{"crop_scale_min": 0.8, "norm_position": "post", "mlp_ratio": 3, "moe_every": 2, "experts_per_token": 1, "conv_stem": false, "residual_init": "none", "orthogonalizer": "newton_schulz_5", "final_lr_fraction": 0.01}
Rows from expert 8 of block 5, named by matrix and row number. Rows with one number belong to one neuron. Each number is 500 + 50 x the weight over its row's rms, rounded and kept within 0 to 999. All counts start at 0. Numbers have three digits each. After the name is the row's rms in percent of the matrix's.
# gate: expert gate (model.blocks.5.mlp.gate, 16x192x192), inputs 78-116
# up: expert up (model.blocks.5.mlp.up, 16x192x192), inputs 78-116
# down: expert down (model.blocks.5.mlp.down, 16x192x192, transposed), outputs 78-116
gate.64 094:518559517579460478523563460515579431513453417554499427554553507357509504439523512485512533533517479493484481580483536
up.64 101:499449546378528497467465550511471508617477474489536518500583496422515346402557554500494555533473517507640494506502503
down.64 110:457495500469520483467485526439479495578527469481565556595526484456537461474518518503558549500476463470471557517571416
gate.65 106:451519594465529479479500500436576497495419419470514609502544463446515505521486453450474397485477503438460539519470482
up.65 097:484548429542520482501534455428473473453456504524536575562472481500562483433526551490571520504433485501489498481516520
down.65 086:393467504502467515433602445520453436486660550564327544528474567552497493546487410425458449552469547528535509487547505
gate.66 097:430502500513520477542456471489558458518582446564497553545531481440434584594455508537525562551461586535513400504548552
up.66 096:526503519557501452512460534507519497456467518557561556475450552494488577520545566494449502550467484426426619500477440
down.66 099:559503571564535570428524458504452463506516444493555424539418549539592492458542491477448546475532454444443598513493517
gate.67 108:555451547482559502417522456461466519455433508544505580509594503511488471517531533473548473486556458488515508525515515
up.67 089:478475404499561605470519469433414495499551494571470437542467426509413507524539522488563574470540519454485472473482484
down.67 089:549461489506530527465566427476500398501477487504524505419573437486626482396542557530496487542511448567520606509443423
gate.68 101:577426592586500437456561468486495423464512506463518513501553577506550392558597623502460584536502528432441464545512615
up.68 107:494464496459483542492500481493539475523472481554500520433597489593521472518528498464457562389559515484480450537544465
down.68 111:482472472427458475550484473537485494442535524449480491552615460608589526544483516541514493529532470524465430489544550
gate.69 102:531530459461412449507441468386508498428488457485554504543539568531566554490546461600487543507537473583454456568452493
up.69 102:517547539575489507483484455508411525450492453512542507418467459494475541506500499587536523462485484472525558475448497
down.69 104:477521468561493529467499488531522583549520485499439506544389516523470509474534472316495497454432456458556541503524577
gate.70 111:505507576554466507424487404469517548560418585488465387481548518582444518415448574436457518493499520569521569447536478
up.70 109:523559420535428540589461589410446488517538554555555402601475492483423508478525515449493503468486391478567502563502482
down.70 090:666553486466446472531541555509538472553598534534553440587455492555508480465505495523496479442535533514642539472402462
gate.71 106:446510417478450491470530445513388465462524506422534511562513464516467527465540475449520547550480583464517541491493501
up.71 098:459508378638494521483605463574409471515526528524516517509539469510533521511499503555519493489390510423491492502519506
down.71 097:598500482525461533503471493528516470518542514560438456578571529511546545472399418589513462501540440601436583490498468
gate.72 109:394539467454534524452486548490464531554457514551461511530530532529523572460554454470479477473525530464468420552544458
up.72 081:543588514538554508460431507490613505445523572540486543540608542433625505464456418557580493409512521509573613528544429
down.72 099:432482564534580568424495505547533453378460502421570512453552431489508438475531498487471574497439549465492494525476442
gate.73 091:477585513499484553509552523549595493504531446405507484499477564454456485456489435491448547565467502405538449468510515
up.73 112:580510552573540514533388476564549480492516519514471556415521459617494482498410557442561513471487512567540537515528513
down.73 108:491492469515481586481386486474474531412423552520524524454481386534543487427409496501556500407514534492481540549536452
gate.74 099:445489605461497440488438494443480410472437502494524530551458481615483472558540510493542474487495452529543575523561480
up.74 089:444515446553517560472462532531370533461422587618457577518446566525438506475553494620569475532453458508477486514493435
down.74 093:472552447536504405567386423483440541479474505591413501501437605440517479576583457516537505496613554529543446566529573
gate.75 103:503491603509480470507517638559558560420466532524518509523427458527430498433549455500601514456485520490538417478485535
up.75 092:485440519496523483480505510553556512446489553480488507398464433508485493510456514477588541457490484473547505555525408
down.75 086:570461412431438533441501504523457489506592493483530429462583505461505495486553481452449465484533550543525582509428485
gate.76 100:582542556542542403491529459462476527522495515547522537565438492469563474456505561579581595553505475565575513489535547
up.76 101:510516477408464576446473565510500490471414472479573623558461509481489504506568483498453593578447448412473525515546476
down.76 100:519369528492613486515532552541474467462501434495473464545519544567481501531626529478522458533498519478504509486503515
gate.77 104:456425573501513449511494611481500464415419508427417490483632484506573460475532467521489546402439506473514461487440505
up.77 098:578556499467534559487487533544484526415475539561559517529527468531388408540484482465522516599501536491482508542492438
down.77 102:506514538498518513516537488600523527456371485547445492490544590516455429433457512490566495533599456492535567420483493
gate.78 080:506487580476483473473474458505549584540457472555536444553543558482491539599504493508474441500484486486554505438427461
up.78 114:482464504506507501471539524584497563443599474576518483459492433538497473425511414504507471512497524441428487457471508
down.78 116:472497501483541565488578523448472542456577457525437554448512514565488513396509554402564532496477522464417558457473519
gate.79 114:558498390452551519503468493466419475484368513507568447577492524565537508523607531471434498436505476482589423539552475
up.79 106:435490486541500476486542387511572464526560482493478603507417558475508465531443537557493564578537537500506605479527464
down.79 108:520516473453507496511362532550449470436479419491494404567573587508420537470556524460547478456493499462558398460483550
gate.80 107:483498557488479524508557548502475493497459445475520440595490516462417519481497405422475528467563527424535570560522565
up.80 089:482491576481496529463470510491526430530438414419467546461446483517477489461477464491521587434547522535521469438456566
down.80 081:467531591439499515495530510502496500525496450521605544437465617528492454478508520425448474551500458441476473504477525
gate.81 096:486455540502463497464541567432510501483566480565574514514450485515485392565554454568495483450540428435521519525527507
up.81 086:533467431590455479441559501449511463439439507505500471403420486577433463532548495499493442509504480437586533599494370
down.81 082:546522539486517519514458535556455489439565576551576449606575444434469559633546487418531453507508565450489452470541503
gate.82 103:436535520542473509449477513447484500438531491521580494528517411557476547515542508483416457504531465505593399470534476
up.82 088:564497465465544522475488527442558511482589530529506566416486559535493603597416427595463539634519558563344493540416558
down.82 096:466602482468447441467555472523470503487476430484542479551526467549561503431507399453535509423484519515495430493441455
gate.83 098:470458468467512587477468393487472582400587541488607540569463579462454493407455545498498478475454495436621472538457450
up.83 100:415517485580481528447490543465527452457490512506541436483602493528527547444468434514559486398607505491515575486484572
down.83 104:574497437442473406477511499499456483496518423457492479533421467546629505545467439503503591493434592517567468602577534
gate.84 088:557440498562452535470485468547475540440535420543494545437459516491452560525475455564452458496507553517463440558482498
up.84 111:546475460463491403520434553559489515485563576569596532448468488480548406405511476509562574552527443578512606497421540
down.84 113:520479516483522479525418571494559495527534556545585485461513474439507442382515455473614488540501413508525559500449508
gate.85 096:522553478419434410454467598491482564409541499495545533508435521549503550477450465571509517544521354386478479512469554
up.85 117:512486584546607509521530387444471447514581460551489556523445446449464477533515432553512554536616478587507488595500415
down.85 101:383459545474526510495443468413471482498512470511508598487516451493490552489585504537488461516508394566385529463568454
gate.86 105:544491516506506447498554566560456620528497475432611516621518545521563534499530531485472600571487478495501489530555506
up.86 095:517476540620538538465471510557638507534405474529514467514476535501543465478549524537557508528546500498467505519465508
down.86 104:514484570574487494552500525539576431546526559444535509536469523446565544484546535495407472563568455506466530546551492
gate.87 105:496572653464488567504572506478496519441496554516545522556512535502451464539570420475492477449507477455521501588565557
up.87 093:431521499420466446524574513512485546529615511512409528438494565567489412534508490507447446466462530542558531612478478
down.87 093:467439414464465512439425485518489539515503537545459402510515414409466504463506498494552485562500474527414490488519489
gate.88 095:551471518488500476552555531498586419463554526580592507651597487541485538418450478433545527506444394465564533554438459
up.88 086:469518515432324600485550563495548515457475416525530511502677541593442484478534404396408419535490518511565522560504578
down.88 089:604441548529417509483449580527509429495542494522462485556544438498574559526627486543592512574359548471497551421503404
gate.89 100:531461561433427497492501490443474484457445479651465527523454418548503386503547488596506550466523498480558552628539565
up.89 093:512505536525439356471438517479467526500544506482517602419495510357490420400515515475628478517507560531490577416474568
down.89 102:485537497408489427466471473484504543550452523437423440455527439466362460438442456392468544454580527461627499519483578
gate.90 111:475512433478521535434430469637542587432342456515478511455475498524536413440515525478469471509491354528541464508486457
up.90 095:534455454392509543473553471516514513475428502538524546490538543510437537426539434470536506496522481488467399499537499
down.90 090:434536487539454550560541530421440455495607565490533429527391559510484550532426528474476463556445557455548463473460534
gate.91 082:451473494416443534510456602574514489542513378581487567590558497460495558467473540522489469487487494501523447432484578
up.91 102:557526501491473473433527467541533471450537467531487514481499517559530505464388498492430443483364409487479453445477511
down.91 111:539450519487530499455565513440586527490487436543396543530550540501475429518537527496504480438474516494533461461423586
gate.92 094:387549523502426536481571424500527429495608412580473528596643548535469465515501468622542542501516522423504491487559570
up.92 087:519550515498498501529448508460513455563550440509466596511453426505523492579506567567553480463532565498540459455582544
down.92 100:502550520480453485622486492471557548483417570513535681472482526453496572476528544415465513546475532548460484505557468
gate.93 109:486443567526488515581579466460570517509560462410508552393402382501444592525486550553546524472561499499449502465534483
up.93 090:478514460505512514425525505513541394458517519483537518555502503464413467437541394395478555512505475519413587499528472
down.93 107:582504463562488520461535477464414560533619479447515473435536583438444488463547566484533495441464468530417475503447433
gate.94 102:466450552462464465586476427429501525492591424630540393514593616508476545508572533500381495496496419561583504443453508
up.94 112:447626494449528487480472515565511365493482537497501536418491461477468421430497483385545466473446454606508483635464522
down.94 109:536492502522482489532541475492452465552459551557491451458509499427455512542511529552538436619510466540560421549491473
gate.95 080:508470432480488446497566492537518489477431473508587573537554551553437541503491497522443530514461458557537489472523545
up.95 116:544504570604539473513538544481463505556532500427453520481532403526528559512526543452447488498546517494560388451444472
down.95 112:521484547604495540519483552456558518561529557464473460493471412581517536506551490483423470522489577498522515420487400
gate.96 088:448394533467435498513438555491468535409497536473544508537484642483406512521472464499537419455567510426539490518495466
up.96 090:464558469543441499461496535535529522428514519456483452404446523553504441481580459468500460438455515436597413589507477
down.96 085:501501460521442623515549481511529486401521546523582499441448424449536526487423571538401525529523417370492442542478461
gate.97 109:510444481495504500570442438487512458499531417549471554573507537476521519451481443524484530502454519490378525565549540
up.97 099:378498578447438560516545447562670473505482388545568477549623510526506518625413432405505617500542554540531495489508443
down.97 097:423541492483528400579496447456500544471480528393439540463524446458547544443534586540476560454469589522509498487481515
gate.98 102:540592550503418524478537490510473458546477432493513513391553534477509547521441388429486471532522569498545549486401525
up.98 094:585487628455568484434516495521494592565352557539479579445510526451492569602489548455439571541476589452555504541451508
down.98 093:462504444438572495405534528580572541430498538437449524530489454526494489531454496491490455511439513466493509475462481
gate.99 098:498408424554513448448497500496496469396514524446542591564486503494510531490487578492550593468432493434392526550576539
up.99 089:479591575482447430469521489514470607604544504524500518535493438438539538464533472474450475565519584467505404531493498
down.99 095:580429539505408531534551470532487450498459551551438516487512542382490520537537528473580414493481443533482540476584576
gate.100 105:573514614464486579522508462512534568520527450419515410427557469391513539458440551558481452510426477485474464437521543
up.100 096:544524426461483466487538640554543450451486552427520363475478566541484476490512510419517396480517529564488554468490456
down.100 096:480445408434535539429490496508467504425465507500467527536507560444551503494448476459547469600412527506451430436423431
gate.101 100:486481535469454435443416454521526500555537429479586512498513486484416522536461514513528512413423454504499514505532534
up.101 103:455433572599531485409532524514576480389438463510493557463461534395387559441531429495465449555424519569528493523415471
down.101 102:484483514581557505554482556530514444496445382464518474493578576445349542449465450514515533491586491548579493571428478
gate.102 104:391516520486540422517559526414382523429571466493576526584469463676541541574490359587520459536476502476585503483511463
up.102 101:537436485554469487445403535484575517532402508512527502483518466389516487421512534419410496520563421520431491518504565
down.102 087:543535535479477490508533489455483558460491476457528525565507417426550393470485498433460492510454446551509557428393478
gate.103 097:503456412530472503448524573565475468436527452464538428490458459562388491531474530533594539547503492504611466461501521
up.103 095:445483587506544489458544444407390436486520571479455463565479526530549522541529451457461465513494431552532583524573503
down.103 078:456478437448479597446522458495586535445490529603618417488565386552484568440502539600462430498521428525490653379519540
gate.104 101:612510578469430440565471531478510564566446568460499522575525452444452489528543468454549443445545421447507488535512448
up.104 091:570557565569458510588511481445529514523538568521495527436503443525441497505480487423462395471536502420462489554572597
down.104 095:485468512436486545457564623536407411416505472477497456478591535535589485440416568546497548595500539461568516435519516
gate.105 076:440521587408407496479476553504478431526486514578459457636487482475519489603489470602483527529472454489449416560510527
up.105 125:576551540421503468559511513447447458467508424545475515549566509559461528491540472394468458510568539438509423490484497
down.105 124:515501596421452523492508448510490504478495450490430492591405466550424503525582454462502388538503522468509427573510481
gate.106 106:443357489548510488484534504495535499434533510556492407493491488488507472414425545535500557438521495461527562496426501
up.106 105:560507590472432497433464525532498399548464537558543422582544538598498581493559484511521492517495561493520482604552482
down.106 094:550458350546494544574522486517521492536485393607489463579468460499394478569472601509574583480552456514476476443477459
gate.107 078:573532595492380389501542510534479478488523556529500433534446448465523420543492526523508539503452573564525492429523536
up.107 102:488514514448542438485473522549512423461538528525506455478413418530553537500489559475577462424466444425533497476563491
down.107 101:508530503526527533426477544525475519465513467449537542456520427520612492461473604538456537471483453485419531485493395
gate.108 095:450511459548477427411458516494497430511468428475586537525594557539527514503494470561424502466497465429496479439509525
up.108 092:439535454502455387473544611566448472460492537506563609458516467467489500470493462537509422509544514471570546480551505
down.108 096:599498581374482490478452571471577522602563552473513425563473478563577547434513486493546543514584539592491436519427463
gate.109 102:499528528435511548504622525416514495478512566455514546654541528508495460478545515531577550463471457413533520499499475
up.109 092:482540567485553488520466501516493519400549450522534509500500411457518509480560476440521441420507411464488482614434556
down.109 101:552433525555474555437554496553433527443493528646442574492493480529556567404465413483521522517427483480490556507506501
gate.110 095:508468578489520574539410500501509468564481516508491459564477616546470515503556403449428465444504490547494528521567511
up.110 090:456443526547488457478466455520514510520533522482610426471512429420527448506458450556559555526434509526570469364450496
down.110 090:548548479491540521351563473453442545533483457406536399586514522529486497461517461441408527497516472592467489496464433
gate.111 080:451570526517502594558545449487525511501492522371546468589492475502485507460413499498474564498431460537536482416561497
up.111 110:591583529515507579476465430553507489470546508578473449455573475450501415560476507473409436479386526506507507477474445
down.111 101:499518554489450529521464462517611547445455512530552462462586518493482459478528546509449466483465515474508482477424460
gate.112 099:501485593412448455631460559508495505576485463455580499576502482518536538450482479493520541532642491528530398534477515
up.112 096:555575509588484492489454512446562525466456614450464402584506538468501462546439557547484545486523442550514550427468459
down.112 105:507479561557499487567468513512496420561502543480507418460466529529521535585492550630488535510636508522557482532465446
gate.113 111:555582498553500491440423499570554460476545496507553645554533483407533610551469517504470615523440575414448545408502549
up.113 113:538514562426526571383499513545513538467521477490537496478547400451496570529477441458490462536426569537461464436532593
down.113 085:399471518479452528517440454477510433437478486495552486461475521494580486417499476529543579557356497455460412458561532
gate.114 100:599474558474512520441513529503517418501553518475468502501568406473499531493443507515543519542578539428442497489545453
up.114 107:550545446567499446495529492425571548497509503463425571511520448449530466514622450510486544460532475417516533475612440
down.114 103:506530495588545480464552456528548504458431433540557510564504560555483420449633501465518537431495571403479443534479527
gate.115 097:522493555488406524487542518430502459443487417461483460621468665522441425448490567558465517479612541566446567475548533
up.115 111:475468518535570471512565522544490511488477505515505623576534406485535523514518466506458499506478484512497460534432455
down.115 109:563497411575550491507574606527473470489471506487443471594506522517432496522489460541540532544489456545458455548430514
gate.116 076:546519547543411479502601454552503528496586465543585522483494507538488581462548506503587551447437487502457526519461517
up.116 104:413501474536541457513468505443486438480496671519519543602431484467558527416532515418584559557562425496463550505550572
down.116 101:412437419515563519504442474449488460436534562522517538578413450516564515408552546403497519509582449541425533520571491
gate.117 108:571522464450444449506516585439528458499476426440524552558445569436554511456594505590503549489478574483506445435585516
up.117 094:581527512517450491551469488538528515366530404493463529477490516469546496508556483592465521528476561446541415559629521
down.117 082:533509618487443513432396528464480488511485490501467490438457451556572617549456518500495442474499463500594561516537468
gate.118 106:382480507482466484496490523489445550441597515563519578499578505508486473468549508545587460504481470576515499511545483
up.118 093:501521481598466476489514477567456511472561523435509492519519452468476568518517559498589508413449464413479494493533521
down.118 086:454526492522503520484518528556515460486427595538438555556463508482490524559461428423498519454429436440465577542482472
gate.119 100:575533576449487497488574425523454539454501473521516355561554489494502431521484540576572497461493533483498536474478459
up.119 103:557468542492495451581594477500496542478479569466578512501515523501631573518551509477497528549517520494463477423518451
down.119 109:391423542555500558587557471492528491556451514469492472487458476457540487442554477537462522560444440468517386517486497
gate.120 102:511505510519483514599480472482478468492522652552510521458557467490476425480493427458523489416522477489484526460560483
up.120 095:533557478544440507514485431517592575565476572541508584469520504463502497439585470443465451536488515475403553497542548
down.120 111:527443542505464487524519465459443402499533465459535472509558386537478541485507562531447476491521524501531527535645503
gate.121 109:575537609393495462486513517455507385482515512489598536519530496447506578536530511536479516551536501545566473498494531
up.121 097:558528503508461442490443505454486556492604556490580461504500593591429525466480535440499630441537474530494494511501520
down.121 100:546476562554562517522533471483466482438585511513598558461513512524469544416585535555525537392577522560486463563530522
gate.122 094:485384654586562537516454449544538447472494548534473398488578544430509449422583480434447552517447486558441555493551575
up.122 112:433521539506506501513544495502479540516558599511436540517479473551527422503395448523517568448458561436441522445535580
down.122 110:480494578559565522523534496515422447479575537580425457538457481457475478498581512500475562487498582463494476427505573
gate.123 100:472538468412437424458421554582454487502466515530555530545509459452426480600492484442412450547427452485499546539495557
up.123 100:497523515522514501490476510509541489520470473463538513591451468441491569554460544513612513458610457484493492443443481
down.123 105:496455550528533441508427527512526484531540457504540615540514459448527494615578534438444400524518457491529487468493547
gate.124 089:500465560499447568507460561533567625538367540459504488595541486464442519464599551496443511484518489555486429483490553
up.124 103:515512534589462550532505458560505491444559441433514470465506434546436534479545529544438452547540521499496615409470446
down.124 106:511523590532413507443502471539412475478509426491513484450545524547451504414559505519507397562510498446453510517504574
gate.125 101:506471537522575516495441456537553439525497436398466519429524493611502409461498509524538489442537543505540534491465564
up.125 090:561433495533551549441455460615529512588561525479359516468475573567493508497530537454514507552482489536537521451476573
down.125 093:599518525411378501512516564557546463566485497460595417504603579561520414491536535456389547494445581478593489510494505
gate.126 075:444496527471521517501465437451477439491499454556505444595620467496501386537453472531522535460589515537474536509425402
up.126 107:435514521472439514459503504464444454500508512505413522518477423544444437505544512484471530462461596447572453545558546
down.126 107:498541451501515428437479509432462429502525526579465504480493395528475445487457458370479573528503555468531457528483454
gate.127 102:552534498576512525510514490485486493403539474493504554586478505424529556494553501567510557467571382493531482503536498
up.127 095:532398470462471578544486579449450466509402498537555481417414408425528468561516484464397447551559504471440433504468503
down.127 087:499499463451455421442529500495425449546487486520474501496453453671544516475438546482569495527477571607491478407491405
gate.128 120:494495586478431537485376532467479480478511495530596554562558542428541501447484476455487517479596515497561537535420439
up.128 105:573530539531501550454470466513472467486439443492616471570555452465527491473565478378474583552558523458517456576439439
down.128 087:502489532541361513593394468420509482519557560408520454446499571520489509521493597465506459482543412441462455505435514
gate.129 114:519420561399487570505558528535484456516452500540535441534554560493459445481459554361440466549595510498478552513361518
up.129 102:585554472564464455417558466491399513581476515520543495546416506397431519473404516523522503552502456464539497477547612
down.129 085:500558501597569418534657537511528522565613502530485498486410434592471495457508454504606536497465552457607421527564469
gate.130 097:537596488515527437463529471478419494558483508551517510569459536598477538507522502475515491515468469460470493544564546
up.130 102:502469461597515519474581447473482620499477516510577446474436473494478474493435466648538478510541473459467431527547518
down.130 095:470472513443492494523486468523494459505588540531489419431496487508447545430489531538569518429449558519555448488419537
gate.131 114:545425514488462526402440500537472494454430399513604581563492435446532463510524466533500528564484581493498463476556562
up.131 107:470543484513459471523559491536486446452600446466500612515479467534557623486527473447561498565418495452482667421491443
down.131 086:540505473467476561399548534507370587427496403515521524484489502579444540491547481456527513503479459437497496504347578
gate.132 095:440435560563441486479502521543531514473533458460588460484461551496484512518482525501615460553520477514523491508530615
up.132 090:533507511524553582462487465476429491532486546481443451495555489492532460475520496444456523644485599465432463450460559
down.132 090:489500529467430461497399469536532474582548465480539537466455601485495443553514488536453490493467468563409566580482497
gate.133 097:510547585605546503470466480569475522545480559460510502555541465483418609493551558511404470446486484502517439501503505
up.133 094:386492421548491480506468518535487583480524506517445504472537476510518533513471497521494529494498428603502507552440556
down.133 088:553610404539562547482481506564551610546479534507440429538528534540527542513467433504491483377496524539518463542487529
gate.134 077:499427582463559467615492468527554485474619417452488523552558434502499512489456479487369624455510398500443523446479433
up.134 117:546435514446530516538621538499553510463510551493531500463542514549479473569479497571485578465565454448447510456512430
down.134 110:492453497504531519528579501572489522466523535485517523476493525613540488557532544477515491478456509428490510517460469
gate.135 094:518408493467519524515506523463496461512520364577562441423480588489476463441573511515484517608546482478498510498498498
up.135 095:527502519495494531580533466574517500600476517500561540546459403498427404478516499511517479513469519471475433489475505
down.135 093:494401506498517577552528543517519547549486389605440387448482549441433612468542551467505377512474516509476585447467486
gate.136 106:520462568499565545572536464583495414468518434506544562537523556452469438487513483540511570475443515497445498517496524
up.136 081:508565493588622561565484350501497412488558483426494576494524485448571501470573458492592513544423500496484463568587483
down.136 094:479512408488482582488498486401513626473513500506509488501459497471516574523506547488423444600479516483508526469549539
gate.137 112:537435481473525509614524436507577546555477467506562510623492518448469438438402497436441505561486527463507494583478517
up.137 076:462523473486493527484428544508456592508469533480479465535610602433470508441487569405479467473449506583446473538525483
down.137 099:521505516479542505645475468481506536490498434480586408552507511582445509420425532539456504456567502460497559553534544
gate.138 095:495465544573506543522441461420467547536486543509520491565366566495492537529527564491556615590612469507534487492482394
up.138 085:556497496601528549506455463477449508496472524547441592444399462485557515501489439488511445598513535540548463501547535
down.138 106:476516431458565447481593594535513557500538440569558523502479390552561470540515454446520451515358430478546448507419572
gate.139 105:460498566546581569549527468456584535487466555577573453604445624502518505558521411509489542520444468480550597510484531
up.139 092:517470507518562573553480511439505450555463511416493612470543514487587505564485486520486561513437474481438565445420516
down.139 099:552544512443540372454487517471455536590448462555469622523457476543436478417630479544494503549500522430522483430460461
gate.140 102:565501530533454454470508454498568454450477476473524561553538587440524485460544567487433493432525447429476524542540489
up.140 096:625423482493528522537484532496533496457425451461474463471588527501496554492521505484438529564495497473479523510518573
down.140 092:552512467475468610496480480437484460435537586496567449433567552503527518496440470513447532550455498453489445480386479
gate.141 105:457465469489440568517436475534487442478483484447599518547515523466517478552565464494433493567529582478543400497456541
up.141 100:480487477486440549498472456504539441531509502474543466533502485520443545524444505572531472479593515421540442444515459
down.141 095:544488467525533475407417445419520580460452484504494404453472519589510528450495564487557503390511533520536564500494394
gate.142 094:481511552492448538517496498338478505382439596473575564468458440467452439494519501478544516505513499569529396463459503
up.142 092:506554492573507535458520466541535598543450477546463496589583493504574527440467476461457449485475481521514565455445489
down.142 095:568536532496502411456667534398486494575484576541446514559472489523476532455532479396615501390602490516525462468468507
gate.143 101:433491510420543458452504533489444458396537461457454494549529534511525476526568413481532511510537472490571510550522481
up.143 075:559493485542473448417521517449555505437544464529497464485423419588497506471529553532563578497436466456544489511493591
down.143 089:510499484524452534538520499456527435538524429437494519510482526470471513572487565486415448524581489520473424476539454
gate.144 073:566513438472501372554534438529519495526499529564490472609574513423512520489656504489474554509481473555555452554470503
up.144 124:470538493529418470503500513522494511452520474447425515581567469609461410473584477534553552534526498426510478502537514
down.144 124:422586478495470538541436434515558512453574509572489545502519497546436432492527445560599494500496529425528381494608459
gate.145 110:517405520455540442445515555555529551501420594529532530585509513517477516493534526536535534448426470484504469497574512
up.145 091:456506475491505644434549493574506554517442536567520512483358506453416491522420556577505503477461504512403611512451441
down.145 103:458480436519430540608445584558498490506529447556504485486426355452532480531513590469480473573479481447425551461528490
gate.146 094:476496503551377528402483524617475588489489467575483602557553531511558486517546496550505465475475402502592496563480400
up.146 106:361483454521496367485491571508480508570615563472494492438455541507511499519555524402526513449475548430575532473504461
down.146 104:480474510482555388492404657517542480561512593494571389483471502481434466493443538543515463467543563482519521583587507
gate.147 101:493478487426523596417481466535542530471560414436511509583524495436474505457495521455502503503540419604556538505478582
up.147 096:571581537583548528534524521498418422621429445552520560500397481575491515522527586579502470463511558464470474450524457
down.147 091:529527515533573508579549466461533460637478479481495472520434537421496548545565602519392461474566574505531444495510490
gate.148 090:528495524418591525500510462571527481463543428493487459527570540494505519527478516514532499498539560494489522478518477
up.148 097:502477531528394563572523544527586451474439457510483513424522472536536514444476445450386420510539490475476555510400457
down.148 098:458465547438468541578523574479550434437487507498497409447505478452535514516480432485416591493500488464495467417461460
gate.149 100:497434534498527570588539474593529460539409552449490556482541467502545449433584492561512492442561494500537580528518560
up.149 096:523453445532396427521515431547548445540421517483518565500576506491588513444553546396505419534599567457553566547500557
down.149 088:525503504435475506474414460500393511415501445455501508517504462445483497522455549557478558545519428474416571462419454
gate.150 101:540494572583476493445422483513488579462427412531524525460490504494446526480524564487511472491406508459491528550537589
up.150 104:479501479477466561435596512538521543477536478532520408438541511508552539506476453534506593503542383577529489471509463
down.150 090:571539587534494562438438526430527587554451434517466529496542460573479426442419462490460471509571494563540448543413512
gate.151 118:576484539427447468539537475422549513471545470545489442557560565487465501499544481547500523586521554572452539421576604
up.151 107:491524456498556511564519493477414533431533403489494422502536476402476534512453511493586493479454434499595517477545490
down.151 099:424470460572552569547585469474445469420487479490497528508533500489505443449528422347554440517524484500472585422471490
gate.152 101:466546502518529478511521451377414455505517404471620523560514435558479529559529515474451455392529554478555504542519436
up.152 088:519517460582476453460538517499477532588495552467547539433459539530480496508470468558398472528447426411484472553526463
down.152 086:550511562433545548583462499592457518448559531453495599446416585525527479480459522508549508591411447437506461484407527
gate.153 076:435545566518508438498518473496515522515452510480478460497572520426549466538629563487512577408443485436419508461557452
up.153 113:518540572632401459523513455503528541497462505490475503446436553497491490483527576466507559467499449400478512500528456
down.153 104:567572548574430436591464548490469542488486504516549516388494567461517447427559538472530528535525499397433478492495470
gate.154 107:577420443552467448534389564468518487493605576514556618569570432497519449468405432534539505411543507533490580470543448
up.154 108:614500516415566537545538472504531502470470486400515449515447591435527487422493565572579455537503541526491462406550407
down.154 105:536492546507587446584522481459570486470483469415580539481521538530440498470464492524593509529444561559531486563550501
gate.155 094:481476527552536477507503476546470465452561449484504586520544492447464564517545456581399482514478525528469423527566424
up.155 090:456579477440464527498501497434413589517508578527573524457594496446459465530442552589535482518612487512439479428432544
down.155 109:490555551460577502457596527495531450525495457433527556455487459531542576529414416483455436536523503504462371508596472
gate.156 096:564435549545445477606575469464495501493425595576564587591355462518466498584401479492454512468461577448477512467526447
up.156 095:539450507565494474502557575476495527492492516415542508528521511551506484452506509517535435493487528529499495499596421
down.156 101:463522519479496579473423492434480542506540507524505470492513518502494439441524607535495472474400606489540558406481469
gate.157 101:526476482439522500566446632473464486415483447503580507517540505490613528467519464495536599500432452478492458524462487
up.157 096:582533555513542517568589399397544525516474483521409589483409490503536371496512530594433548469425570422576516474519475
down.157 091:497503479502554533493375475441499521461590521458571518392555557459494499531639547480461380506524550477457553524357540
gate.158 107:502474455507563478494498554491463567493566498513598440536508537474503596491374482592434488428484388530488540418510537
up.158 095:442535452546523474476587535520463464463485469463547533482487477521493537507471439555424513561521504479485537466564427
down.158 099:395497495462465418504510518462506416545461501459450650461495488574540476560526484407455522593470520434530487535460454
gate.159 101:617483463530416475616510577520508445475495524628511436484536395610489533541418553546470423393447439480454518478480478
up.159 100:468414580445620507490510433592482508517521490461420528530471506555516459411476449554567553482474499539476458505473543
down.159 090:593468530523430446495542592539507538497437434558539474563507552517526542445510511413628537411442533571570386497509559
gate.160 093:597462524446446460497549595478521545442495466518440450584427511444577473436528549521459480459468495525488445440480519
up.160 093:534555452519406444553496498435480581491475586522481434480382523515535464519538558517530451474456514470510489514498466
down.160 110:562463540476461519535433457537542437485591567471530499547458564557582525492518528612627516501586557489517537507567515